A small image classifier, trained from scratch: norm none_scaled_ws, activation elu.
Rows from block 4 of a small image classifier, named by matrix and row number. Rows with one number belong to one channel. Each number is 128 + 24 x the weight over its row's rms, rounded and kept within 0 to 255. All counts start at 0. After the name is the row's rms in percent of the matrix's.
Before each channel's rows are labels from the 100 images, of 14848, where the channel reaches its highest value: "strongest on" is what is common among them. Only what is clearly more common there than usual is listed. The data: made-up road signs on poles.
# convs0: first 3x3 conv (model.blocks.4.convs.0.weight, 80x80x3x3, standardized in use, each kernel summed), inputs 0-79
# convs1: second 3x3 conv (model.blocks.4.convs.1.weight, 80x80x3x3, standardized in use, transposed, each kernel summed), outputs 0-79

strongest on: yellow rim; purple face; purple rim
convs0.73 112 [119 116 144 103 147 132 144 149  67 109  84 151  70 115 119 132 135 159 147 143 138 141 130 144 145 124 153 127 121 151 127 104 114 114  99  99 110 159 138 128 177 140 129  57  90 142 102 144  85 157 114 142 128 164 135 159 116 151 125 100 133 130 142  91 107 150 155 128 157 132 128 145 137 129 115 157  94 154 152  91]
convs1.73 083 [125 139 155 185 150 119 114 146 143 152 113 131 145 120 179 114 124 132 148 104 149 130 125 172 145 140 100 138 142 154 159 155 127  83 156  79 162 133 102 161 147 117 153 108 140 123 150 117  96  92 145 159 114  93 158 192 131 145 111  99 143 132 128 133  79  97 138 133 130 145 115 139 148 118  96 131 118 118 150 153]

strongest on: triangle sign; blue rim; struck through; face: yellow
convs0.59 119 [128  93 129 121 150 142 132 117 104 147  88 149 169 138 137 152 143 123 106 111 131  94  90 143 145 112 114 136 151 103 138 110 158 143 145 111 175 136  79  96 187 127  79 118 120 124 122 162 149 122 153 131 143 146 151 166 136 114 134 148 152 161 132 101 103 113 146 114 119 122  91 135 121  73  72 120  94 151 123 138]
convs1.59 107 [109 141 159 136 100 158 142 129 101 101 148 129 127 129 158 138  98 136 108 111 132 103 173 111  78 135 137 150 123 140 154 127 111 126 164 102 106 116 122 139 152  72 172 130 160 150 152 114 134 140 193 110 119 147 102 131 166 125 103 146 109  95 161 140 133 127 115 112 144  57 145 127 116  79 134 134 155 129 133 118]

strongest on: blue rim; purple rim
convs0.77 115 [130 123 147 101 143 135 131 133 107 146 127 122 118 147 132 165 154 125 145 157 170 167 119  90 112  68 113 146 137 144 161 123 121 130 130 113 122  75 111 150 135 121 150  81 137 148  91 142 116 167 118 142 119 141 131  71 157 107 140 107 164 129 141 117 106 170 107  99  96  86 127 125 132 128 192 143 115 129 148 100]
convs1.77 101 [109 125 141 157 134 117 107 166 159 127 105  78 161 113 101 119 141 140 147 107 145 131 173 131 150 105  70 127 111 149 174 103  83 111 134 120 127 176 137 130 151 110 143 147 157 117 149 120 107 134 132 119 120 109 130  70 108 143 117  94 144 131 116 116  75 112  97 116 148 176 153 101 117 136 163 142 124 140  99 133]

strongest on: blue rim
convs0.71 075 [119 157 124  89 104 144 139 147  88 122 112 149 119 132  89 154 104 167 141 169  98 153 135 113 126 126 170 133 132 154 140  97 140 156 165 124 128 135  66  81 136 145 112 150 168 165 121 104 146 153  95 118 135 133 131 156 159 116  93 145 133 105 160  96 187 148 133 136 124 116 128 112 147  85 125 130 130 121 103 124]
convs1.71 059 [116 122 112 143 175 131 123 181 153 124 128 168 133 126 129 134 145 139 179 141 141 158 125 144 164 170  79 131 126 121 136 148  95 144 117 131 118 106 147 126 149 111 125  88 161 132 170 117 161 152 145  71 160  85 137 127 111 137 127 126 110 146 136 168  82 100 150 167 164 118 115 122 132 111 148 131 108 125 125  93]

strongest on: hexagon sign; green face; purple rim
convs0.39 108 [135 153 130 125 108  97 131 118 141 119 143 144 136 130 169 124 139 117 159 142 110 153 127 121 141 151 140 127 136 151 115 154 131  72 137  99 133 115  53 119 148 132 111  93 115 103 141 127 110 107 170 127 141 150 131  98  94 129 148 123 155  83 139 149 135 126  70 153 123  88 153 136 139 144  46 141 127 108 111 103]
convs1.39 088 [124 150 117 138  81 137 147 131 124 133 162 118 140 112 129 123 156  93 111 142 141 116 123 128  76 103 101 140 137 127  78  96 142 149 120 136 127 160 102 122 145 128 124 137  73 188 115 192 157 161 110 151 112 116 145 157 129  95 134 149 149 114 117 130 139 148 101 134  93 142 157 169 101 112 136 121 173  97 154 140]

strongest on: triangle sign; yellow rim
convs0.55 112 [115 120 101 118 128  73 154 102 135 146 173 151 123 151 103 192 146 123 111  90  96 154 137  87 129 136 131 147 145 139 165  83 122 131 160 136 111 140  85 165 134 125 143 149 103 130 116 104 140 145 128 119 157 164 125 154 126 108 126 113 147 114 136 119 130 118 121 185 133 151  82 132 131 155  86 112 103  91 116 142]
convs1.55 155 [133 113 127 142 126  48 104 146 141  80 141 136 124  99 104 123 115 143 189 139  87 146 148 105 147 137 120 104 135 149 141 114  79 103 158 167 119  93 151  94 111 121 151 122 118  97 140 150 108 115 132 123 146 126 126 133 132 129 106 110 165 161 121 131 120 115 127 108 145 127 122  83 124 175  93 151 120 147  82 115]

strongest on: triangle sign; blue face
convs0.65 126 [143 107 206 101 101 129 128 127 129 146 116 153 100 146 200 127 148 107 145 104 136  99  92 104 145 132 160 122 129 140 142 127  96 120 103 111 133 125 118 128 119 125 104 113  74 100  91 144  82 109 154 142 124 151 143 123 112 187 165 105 147 122 140 112 113 123 159 104 115 146 128 170 128 144 110 156 135 131 133 131]
convs1.65 105 [124 117 155  97 139 175 144 125 115 123 125 142 149 141 110 155 139 114  85 147 153  91  81 126 113 138 126 113 132 121 147 138 167 128 116  80 111 168 155 171 163 131 103  92 118  83 135 146 124 119 113 128 118 154 124 133 135 153 142 128 135 121  57 128 134 126 102  87 132 135 116 167  93  72 128 123 147  94 136 152]

strongest on: red rim; green face; teal face
convs0.31 083 [150 149  98 108 132 113 121 151 126 128 102 129 131 147 163 150 155  65 101 160 115 170 127 124 147 173 124 127 146 101 149 109 112  80 154 103 134 125 118  65 124 132 121 118 122 132 106 179 100 120 152 148 141 152 151 108 122 155 134  98 142 111 123 150 133 126 118 137 159 134 156 109 139 115  57 129 164  99 131 144]
convs1.31 078 [134 153  98 134 110  98 153  91 109 102  76 130 162 107 102 107 128 142 106 133 113 106  93 127 150 143 126 134 128 114 146 126 136 111 116 121 139 123 105 113 114  93 148 156 103 147  73 119 145 124  90 150 137 153 155 155  91  96 116 156 112 105 193 111  84 152 163 116 114 130 123 115  93  90 101 145 106 153 135 105]

strongest on: teal face; purple rim; green face
convs0.76 087 [167 132 180 108 118 114 130 132 151 155 169 143 100 135 186 146 145 124 125 150 110 117 103 121 143 149 140 121 137 112 107 110 134 141  85 151 132 127  91 125 110 146 126 145  91  82  71 117  58 120 136 147 133 132 157 103 122 154 162 104 137 114 136 107 131 107 155 124 147 129 142 174 131 120  76 125 131 106 136 147]
convs1.76 075 [123 124 132 112 118 151 140 100 129 137 157 164 136 128 120 150 117 115  85 140 141 129 104 118 110 107 131 116 159 110 121 140 127 132 138 165  85  97 171 126 121  83  77 131 130 157  95 202 130  93  86 131 137 145 103 149 143 125 117 108 126 101 109 161 175 131 115 110 163 103  98 144  85 105 104 105 125 137 157 141]

strongest on: yellow rim; blue face; purple face
convs0.63 104 [134 143  79  99 149 101 104 137 154 111 108 128 140 138 113 110 139 122 113 116 115 120 180 163 124 127 132 135 145 136 137 104 120  97 102 108 125 115  77 119 156 133 149  54 141 134 147 141 114 101 138 151 153 159 139 166 143  86 106  93 151 110 122 119 173 133  89 128 111 116 150 113 144 138  74 161 153 105 152 143]
convs1.63 084 [136 110 104 121 116 165 171 106  82 111 112 107 119 148 162 115 109 107 135 141 169 123  92 128 107 115 106 111 100 110 115 151 143 134 141 115 122 128 144 116 140 132 150 172 127 143 116 126 147 187  88 130 133 113 128 131  84 155 148 117 109 116 130 118 175 167 131 129  55 122 116 111 102 161 149 147 153 102 144  83]

strongest on: yellow rim; blue face
convs0.17 078 [119 159 126 188 151 115  90 131 131  99 133 149 160 145 127 110 137 138 175  72 120 199 110  92 156 152 123 105 126 119 151 111 127  81 110 105 112 151 103 154 120 114 114 104 101 152 121 108 169 117  97 160 103 142 121 131 131 131 106 124 122 108 128 182 133 156 129 115  80 127 109 132 136 143 113 124 122 122 141 108]
convs1.17 070 [122  93 125 149 115 159 133  91 110 127 157  87 153 181 142 130 135 119 137 190 131 110 179 119 180  93 169 107  73 129 130 141 129 122 130  99 123 130 151 114 121 152 119 108 115 147 144 131 155 149 124 132 153  80 120 144 163 151 157 125  99 125 119  83 127 142 106 139 103 127 103 116 146 141 169 130 130 110 147 104]

strongest on: yellow rim; blue face
convs0.41 094 [151 168 168  84 152 101 132 149 136 139 120 146 144 167 142 138 138 103 101 155 117 143 203 137 139 140  95 126 116 128 136 138 120 124 154 109 118 135 110 127 104  97 151  91 143 102 125 118  95  84 142 147 144 144 144 135 167 117 137 100 131 114 113 181 163 132  89 134 106 120 137 121 115 162  79  86 132 104 116 117]
convs1.41 077 [103 133  95  99 114 128 130 138  92 114 119  97 153 133  92 129  91 155 105 124 139 106  85 112 140 104 153 126 133 117  93 111 108 132 146 112  99  89 124 140 136 164 121 152 120 100 134 183 148 117 109 123 146  95 160 146 115 124 107 136 121 143 107 146 125 148  80 104  83 111  82  91 127 169 140 132 148 126 136  64]

strongest on: blue rim; blue face
convs0.54 085 [128 121 126 140 120  89 147 119 120 136 101 134 140 133 182  71 158 137 131 155  69 140 121 113 123 119  77 137 129 116 147 129 130 100 110  96 135 174 147 173  99 125 118  90 131 120 111  91 142 140 178 139 124 149 140 146 123 127 139 116 143 103 128 124 125 136  69 139  93 135 109 125 129 175 135 173 165 136 140 103]
convs1.54 082 [127 116 129 141 136 180 137 163 160 164 144  93 162 111 135 143 110 128 123 142 107 155 137 139 102 141 163 132  90  96  93 133 138 112  82 124 157  96  97  89 115 143 102 119 140 128 145 158 128 157 167  94 144  78 115 114  92 157 126 118 109 147 105 115  97 128  86 129 107 171  87 164 122 126 148 132 115 130 110 118]

strongest on: green face; red rim
convs0.47 108 [137 100 133 101 143  97 152 123 133 132  69 155 136 158 163 160 139 105 138 106 129 144 112 131 141 139 148 121 117 111 159 138 126 136 145 149 144 103 125 163 117  89 115 101 119 179  78 137  64 117  99 115 120 162 121  98 130 119 159  83 116 112 127 151 146 132 152  98 127 117 117 127 146 190 107 116 120 125 129  81]
convs1.47 096 [ 87 102 156 131 157 145 149 117 139 170 109 106 136 103 134 104  99 135 124 124 120  95 152 127 131  88 141 132 113 129 113 131 116 136 168  90 169 142 155 136 123 134 172 147 165 129  99 132 113 112 152 155 104 115 126  80 111 176 133 135 146  78 120  89 143 116 116 115 140 160 162 137 159 179 163 103 108 116 154 137]

strongest on: hexagon sign; red face
convs0.21 083 [133 139 164 106 110 129  91 125 139  90 142 104 143 166 112  88 142 134 122 163 106  92  85 103 126 167 122 115 133 172 149 122 131 111 101  98 162 134 120 127 111 125  98 126 116 137 111 131 146 102 161 141 128 181 152 105 161 109 106 106 147 161 151 125 166  87 126 154 123 115 172 170 164 142  94 104 145 132 126 133]
convs1.21 078 [135 173 145 131 142 134  96 124 101 188 110 152 117 157 133 157 136 132 118 134 158 168  77 138 150 195 165 135 107 139  84 157 118 143  83 165  93 119 103 114 136 129 112 123 105 163 116 112 140  97 135 119 129 113 129 152 109 144 126 108 129 144 154 113 171 135 130 142 127 145 121 138 144 174 116  92 137 151 102 128]

strongest on: square sign; red rim; blue face
convs0.67 083 [129 166 142 120 142 141 136 130 162 133 132 107 115 122 100 102 136 138 107 150  61 136  62 110 132 137 100 124 125  93 132 111 169 152 115 112 121 119 105 113 163 143 111 107 142 128 123 115 143 114 131 150 127 156 157 133 157 122 124 183 127 166 136 102 158  72 145 145 130 109 165 151 148 107 124 145 103 165 107  77]
convs1.67 077 [131 162 135 125 122 127 110 165 159 108 124 164 165 132 121 135 146 108 120 142 111 151 146 161 162 163 143 113 169  97 107 110 152 147  90 177  83 139 157 167  96 141  92 165 144 138 125 125 117 150 147 119 142 119 105 132 137 132 127 120 100 155 103 123  88  72 126 146 150 129 110 150  99 129  97 140  89 109  88 116]

strongest on: green rim
convs0.52 104 [163 153 151  78 136 125 119 139  96 136  78 132  99 131 115 123 133 186 172 165 102 130 150 126 144 165 145 122 155 104 161 106 129 129  79 146 134 126  74 115 131 106 113  78  96 140  96 151 128 143 132 142 136 164 150 156 116 116 164 161 145 132 138  96 129 139 128 145 127 123 169 150 155 114 104 140 131 141 129 116]
convs1.52 110 [136 123 136 143 137 143  79 124 138 155 165 145 126 121 118 163 148 136 113 124 109 123 108 183 143 167 125 142 122 174 190 134  98  90  99 161 158 145 172 109 126 154  67 112 125  90 157  98  88  93 119 134 136 133 139 131 109 131 117 113 117 146 134 167 128  95 124 135 136 118 129 142 114 134 108 116 147 158 102 161]

strongest on: square sign; blue rim; purple rim
convs0.24 090 [136 157 127 108 167 144 150 182 127 137  93 128 152 157 127 106 141 105 105 169 136 127 109 117 124 182 113 123 165 122 164 142 150 104 103 104 146  97 141 105  98 136  95  87 141 144  96 127  98 120 141 155 150 130 175 115 165 100 128 117 161 140 151 147 173 138 110 122 140 103 173 132 134 123 134  88 132 133  91 132]
convs1.24 100 [150 138 110 104 120 130 119 116 107 160 126 145 141 114 103 154 122 150 158 141 107 140 115 155 142 119 145 107 180 101 104 130 106 122  82 124 117 164 122  99 145 126  86 132 155 153  97 127 107 134 107 131 144 107 154 136 137  91 139  99 124 157 119  85 116 115 148 146  53  98  69 131 125 140 119 103 126 144  75  99]

strongest on: green rim; teal rim; red face
convs0.42 096 [140 152 136 127 127 100 114 143 130 144 106 107 135 133 134  54 124 129 200 149  60 102  63  99 119 140 152 116 128 119 157 122 134 131  83 140 135 121 132 111 124 117  80 125 134 101 126 151 124 122 166 144 133 141 144 133 137 164 148 143 146 133 136 129 173 136 152 164 128 103 126 114 149  82 143 131 144 146 113 123]
convs1.42 110 [145 126 146 130 145 121  89 115 135 164 128 177 135 133 133 167 143 146 142 170 121 167  86 167 115 141 151 137  59 106 120 131 147 147  75 146 119 151 133 146 124 123  99 144 144 119 123  92 125 149 134 109 118 141 123 125 123 110 107 130 130 156 158 100  86 110 124 108 115 142  84 180 160 111 128  76 114 147 119 150]

strongest on: hexagon sign; green face; red rim
convs0.9 071 [ 89 116 126  80 120 131 143 121 138 132 156 143 109 142 140 143 117 123 161 149 112 149 167 133 117 141 137 130 142 112 139 153 148  64 113 140 137  96  64 114 100 162 100 169 168  97 125 139  95 124 159 129 134 134 140 115 114 190 124 133 157 107 153 115 140 101 105 164 156 118 141 119 146 125  84 100 128 103 112 151]
convs1.9 067 [162 161 128  88 120 129 125 103 116 123 106 113 114 167 129 144 114 125 123 141 143 135  91 109  96  99 113 121 163 122 125 123 173 130 140 176 115 153  98 147 101 106 130 128 123 154 131 126 173 116 117 106 110 124 120 142 157  92 187 152  67 109 132 148 113 138 108 108 169 169 137 155  73 108 116 118 142 125 143  96]

strongest on: blue rim; orange face
convs0.40 094 [110 154 184  70 141 110 150 133 108 129 118 158 159 127 132  84 118 140 144 135 105 143 177 138 118 145 124 125 137 136 123 132 120 130 116 111 114 189 127  90 153 142 127 121 143 130 150 119 153 150 123 127 126 131 136 165 108 112 131 154 128 121 149 109  71 119 105  78 144 155 101  93 139 130 101 172 161  75 150 129]
convs1.40 081 [148 122  96  82 130 143 110 149 153 110 146 144 147 160 133 140  90 132 147 146 137 182  83 123 155 137 144 133 154 142  99 122 143 121 126 129 115  67 114 161 141 117  94 106 138 113 163 120 135 132 151 114 149  91 123 131 106 130 104 138 102 134 127 152 158 117 134 210 142 106 105 132 141  80 107 164 115 146 133 104]

strongest on: square sign; yellow rim; blue face
convs0.14 103 [116 147 174 101 128 176 137 163 117 143 156 155 128 138 161 123 149 153 125 130 127 165 144 116 136 114 132 146 148 121 113 107 101 159 112 170 115 124 130 145 134 117  82  89  80 169 119 126 118 151 129 138 129 126 146 132 148  89 140 122 171 137 146  93 101 166 105  87 145 160 159 113 128 150 199 142 135 134 137 114]
convs1.14 121 [112 113 140 159 131 134 102 128 148 136 128 135 157 145 136 134 130 128 141 142 113 149 146 149 173  84 135 108 177 154 161  98  94  93 149 192 117 158 116 131 117 114 145 133 138  89 148 109 108 145 119 102 116 144 104 102 135 151  99  95 151 150  89  98 138 116  94 144 170 117 147 144 192 149 122 128 101 139 120 157]

strongest on: green face
convs0.15 116 [116 127  99  70 148 115  80 138 123 132 165 147 141 136 144 151 131 115 108 142 128 152 182 172 121 119 133 141 140 122 123 117 106 135 133 135 152 113  87 119 121 118 181 141 134 138 130 149 114 125 150 136 150 153 136 124 133 107 126  98 131  77 128 136 115 141 104  89 168  62 143  81 118 135 103 124 133  71 124  92]
convs1.15 116 [150 149  92  99 166  64 162 140 109  83 113 141 138 106 146  93 155 133 132 123 137 119 161 127  87 138 109 120 106 109 109 112 149 170 165 135 131 135 125 123 102 137 163 153  90 164 106 171 142 109  88 133 119 120 138 150 145  88 152 130 180 139 100 162 132 126 124 162 123 124 147  92 125 139 137 138 136 133 122 101]

strongest on: square sign; blue face; yellow rim
convs0.23 140 [127 134 152  86 119 133 121 175  71 132 129 124 114 142 124 177 151 162 144 159 162 156 155 107 135 127  82 131 119 132 150 104 143 128 174 154 159 107 144 120 136 139 126 102 165 110 107 134 101 145 101 144 124 163 162 149 158 116 111 129 143 150 135 168  77 123 136 143 120 119 128 135 132  90 130 125 111 100 128  64]
convs1.23 111 [122 125 127 113 129 110 113 135 124 121  99 113 137  87  89 112 100 156 152 114 114 148 164 112 109 139 101 139 128 164 178 136  93  84 144 159 163 128 107 146 116 149 154 134 162  86 142 114 114 136 113 120 123 108 166 119 155 122 126 101 193 169 155 137 128 100 127  94 127  85 161  92 144 131 120 140 121 133  90  96]

strongest on: pentagon sign; hexagon sign; green face
convs0.75 090 [134 126 109  83 162 132  89 114 127 104 174 148 131 144 128 101 131 101 100 172 136 127 147 120 133 143 147 137 124 156 127 109 129 113 157 129 132 130  65 146 103 123 115 150 116 129 117 137 102 138 175 122 130 128 140 145 134  98 142  59 152 136 133 155 126 145  70  84 136  91 155 135 115 150 137 128 161  76 147 104]
convs1.75 092 [124 147 121 105 122 105 136 118 129 129 123 133  93 161 141 129 110 118 113 123 139 167 145 111 135 144 121 119 130 131 107 150 146 173 130 153 108  95 127 148 149 128 140  96  75 157 127 133 146 110 123 148 132 105 119 156 147 105 177 123 131 119 181 134 150 177  81 171  74 138  79  90 172 148 167 149 141 131 144 118]

strongest on: yellow rim; purple face; blue face
convs0.4 107 [109 112 151  78 137  89 168 134 126 153 109 160 118 118 159 122 153 124 167 139 138 104 153 174 133 137 124 137 149 143 143  95  91 133 120 115 175 142 129 148 136 148 135  98 157 145  97 133  57 126 135 138 138 122 146 151 104 131 133  69 138 150 138 119 101 114 161 143 125 140 114 124 154 131  59 125 101 142 116 129]
convs1.4 135 [ 83  97 158 119 143 137 121 119 158 139 130 153 140 141 112  85 111 132 137  73 103  89 131 166 122  74 129 104 124 128 191 107 101 132 166  97 133 148 138 149 120 129 139 116 124  94 121 133 143 104 141 135 157 136 103 142 135 144 124 130 146  87  88  92  70 106 147  92 155 129 139 160 145 121 119 109 108 134 137 145]

strongest on: red face; green rim; teal rim
convs0.50 093 [149 140 187  85 164 113 154 149  71 136 130 145 127 132 111 120 132 144 136 159 119 138 136  87 125  88 117 126 164 117 115  88 139 158 123  92 107 140 144 103 104 136 145 131 164 143 120 115  90 128 115 163 141 137 155  90 142 182 151 116 151 149 144 127  70 167 132 131 128 116 149 131 136  97 150 103 133 155 141 144]
convs1.50 104 [120 106 111 137 131 106 115 174 144 149  93 108 172 127 163 151 137 137 146 121 102 142 115 176 151 131  90 125 142 126 141 127 104 118 132 120 171 123  70 157 117 153  96  69 148 114 151 119 114 144 102 127 148 140 128 174 106 111 124 122 157 163 114 132  88  93 124 161 147 150 103 137 121 102 103 106  86 145 114 111]

strongest on: teal face; red rim
convs0.79 088 [132 153 111 135 105 103 127 155 153 135 130 162 116 123 138 116 121 127 176 168  88 115 126 165 112 146 107 122 147 145 130 126  96  97 101 112 103 150  73 138 141 116 108  73 119 131 121 142 130 108 172 141 130 118 125 106  98 185 139 104 147  89 149 128 152 111 131  95 145 157 149 154 126 176  77 125 122 164 140 118]
convs1.79 065 [178 111 134 143 123 183 152 102 107 114 133 174 115 143 160 148 105 106 143 136 165 142  88 143 117 129 159 147 153 134 121 138 118 132 117 130 108 113 108 139 119 145 111 133  90 146 126 113 151 132 124 165 118 127 156 114 120 130 171 136 127 118 142 144 128 146 115 182 128 105 100 179 142 163 149 102 162  54 131 160]

strongest on: green rim; red face; teal rim
convs0.51 100 [124  97 186 130 107 109 134 138 124 157 140 142 128 136 150 109 147  97 149 116 102  95  60 121 130 129 154 127 142 166 131 163 124 148 117 106 130 154 115 145 131 136  66 116 144 135 121 120  66 137 101 146 117 124 131  81 168 138 164 114 152 105 159 155 143 123 165 118 104 125 133 153 140 129  88 117 170 118 121 136]
convs1.51 095 [139 134 137 119 115 213 139  87 100 144 131 140 100 146 127 175 159 106 119 141 150 146 124 130 138 114 122 131 118 135 175 106 115 144 103  78 101 151 162 167 142 136 132 136 160 119 116 120  95 136 132 163 145 151 141 117 138 159 133 158  82 143 126  89 142 137 112  97 119 151 118 147 157  97 126 106 107 130 128 178]

strongest on: blue rim; yellow face; purple rim
convs0.64 115 [142 118 128 108 153 177 137 158 139 172 139 137  97 134 108 106 144 109 119 139 171 137 124  99 142  94 119 146 197 130 150  90 143  91 116  89 135 117 113 128 151 154 127 109 129 131  96 146  92 163 154 151 167 135 161 124 149 133 152 103 141 137 154 130 114 146  98 124 122 143 132 118 153  82 162 125  71 114 137 150]
convs1.64 138 [159 144 120 135 126  82  79 141 127 139 134 143 150 138  84 146 160 164 123 121 102 127 121 153 138 128 129 125 153 132 152 138 130  89  82 139 125 127  94  96 131 106  94 124 143 160 104 111  63 114 139 130 123 130 147 141 109 101 132  97 140 162 131 129  86 104 158 150 113 132 116 123 124 126 106 116 137 176  63  85]

strongest on: hexagon sign; red rim
convs0.58 107 [141 125 151 113 118 109 123 105 149 134 130 129 115 133 147 119 132 112 175 137  94 163 110 120 134 112 126 134 132 164 134 125 129 121 116  69 127 124 103 133 119 142  98  84 172 112 104 137  68 110 144 148 126 165 127 102 127 187 155  82 149 125 154 137 141 121 141 127 141 130 125 156 149 159  63 172 131 115  86 102]
convs1.58 082 [159 130 145 115 137 143 144 134 119 109  99 114  97 133 144 132  83 118 119 132 148 114 106 135  83 163 155 158 112 123  90 151 146 161  89 123 150 112 110 163 124 130  99 121 124 145  75 141 140 117 104 133 125 143 160 121 120 117 170 179  99 116 118 167 173 161 136 113 112 146 106 191 125  98 122 103 127 147 152 160]

strongest on: pentagon sign; red rim; teal face
convs0.12 140 [120 148 122  66 136 117  84 134 138 116 135 192 126 140 172 152 148 119  96 135 103 135 184 163 137 118 106 148 121 129 130 100 140 133 151 144 146 105  76 108  96 129 145 122 132 132 111 145 115 117 122 152 139 150 132 147 128 113 155 100 141 124 129 149 129 105 123 113 169 108 134  71 136 143  77  82 148 104 118 101]
convs1.12 138 [128 149  87  98 128  88 131 143 109 125 127 136 145 116  99  60 151 122 156 125 119 143 155 111 109 125 113 122 149 134 125 145 137 140 168 129 127 104 113 129  98 143 163 155  76 119  83 138 157 146  82 131 112 124 142 144 112  92 166 142 141 136 167 143 180 146 128 156 115  99 144  88 141 145 111 170 118 131 126  88]

strongest on: triangle sign; yellow rim; purple face
convs0.61 144 [114 111 116 125 137 117  85 115 154 127 118 159 113 141 139 139 142 125  93  96  83 126 180 109 150 110 113 145 134 123 151 104 153 121 179 137 153 129  55 123 140 115 135  93 120 127 118 158  93 126 136 127 141 161 125 138 113  96 175 150 153 116 143 130 109 119 168 154 145 113 149 102 142 127  70  84 125 106 101 115]
convs1.61 119 [118 131 101 121 121 129 149 123 134  68 152 152 112 103 127  76 133 118 109 137 123 111 174  74  94 100 104 138 115 108 154 125  99 121 167 117 174 140 132 136 142 102 206 154 134  98 115 106 113 122 124 134 130 151 140 126 133 119 112 128 180 101 136 104 143 167 116 129 150 107 158 108 116  98 136 128 156 116 146 112]

strongest on: hexagon sign; teal rim
convs0.1 076 [128 118 130 135 112  93 104 121 151 126 140 146 107 131 124  88 155 125 146 154 102 126 173 109 124 171 131 125 111 122 130 112  96  91 112  75 127 142  93 163  87 149 149  94 127 110 119 144  90 142  99 144 130 162 121 107 149 140 150  94 110 137 103 167 156 124 180 119 152 103 126 110 103 151  97 108 176  87 111 138]
convs1.1 060 [146 146 145 111 138 170 179 123  96 143 140  93  73 136 157 127 162 109 120 111 172 141 109 100 101  92 129 118  96 107 125 103 135 135 156 112 183 109 131 147 118 142 136 112 116 147  98 136 132 135  82  96 111 161 121 126 145 134 164 155 121 134 137  89 148 134 118 114 101 100 140 131 168 153 141  84 129 120 165 151]

strongest on: blue face; yellow rim
convs0.69 089 [137 131 171 129 129 123 106 128 130 132 113 167  94 124 200 128 144 133  83 121  55 126 146 133 132 127 136 141 129 143 131 154 149 156 123 137 127 141 149 155 117 124 112 126 105  79 100  96  92 102 127 163 159 135 122 124 144 139 143 151 159 109 160 127  91 126  84 101 155 148 110 128 131 159  74 122 119 132 134  95]
convs1.69 077 [102 134 115 165 109 151 110 124 135 148 123 120 151 161 123 145 115 112 119 143 103 138 115 146 118  94 113 122 132 117 126  93 163 111 134 146 153 169 110 112 117 152 114 110 125  91 167 176 153 142 159  93 135 115 126  89 176 166 126 136 169 130 118 126  65 107  89 131 125 100 113 167 117 163 108  73 107 123 128 130]

strongest on: yellow rim; blue face
convs0.34 087 [134 147 100  93 141 142 153 156 103 138 121  95  86 153 143 205 155 147 105 137 122 162 156 157 139 123 123 132 128 102 156 108 134 121 205 119 158  99 120 107 153 122 127 114 161 122 111 134 103 145 108 139 123 174 131 137 161  99 118 124 133 167 149 143 108 114 108 145 143 135 158 132 140 114 140 122  99 122  97  89]
convs1.34 086 [127 116  99 112 119  79 109 142 138 107 135  98 118  99 101 121 107 174 110 113 109 147 150 117  85 143 111 122 108 138 177 111 148  90 128 142 166  80 135 101 125 149 137 112 162 133 143 155 103 138 137 148 168 136 136 104 164 125 134 122 163 138 187 114 127  94 104 134 101  97 151 120  93 176 130 127 116 137  92 114]

strongest on: hexagon sign; green rim; red face
convs0.6 097 [114 171 118 126 137 137 151 141 155 143 140 136 106 149 146 113 130 120 133 155 127 167  50 121 131 162 117 130 138 149 149 140  93  66  83  92 109 105 135 161 138 126 107 130 128 102 157 122 143 146 155 145 131 149 130 143 143 167 133  87 125  82 127 168 105 129 101 121 164 135 152 119 148 139  92 111  88 113 139 118]
convs1.6 089 [128 124 144 134 117 157 160 100 122 121  81 116 133 165 142 147 109 134 120 135 130 120 138 124 137 122 162 111 103 115 102 147 148 138 123  79 102 172 128 117 144 149 109 117 105 149 125 134 155 101 128 115  93 118 187 138 119 126 168 149  62 125 160 105 134 166 157 131  94 151  94 152 131 152 151  92 175 102 160 132]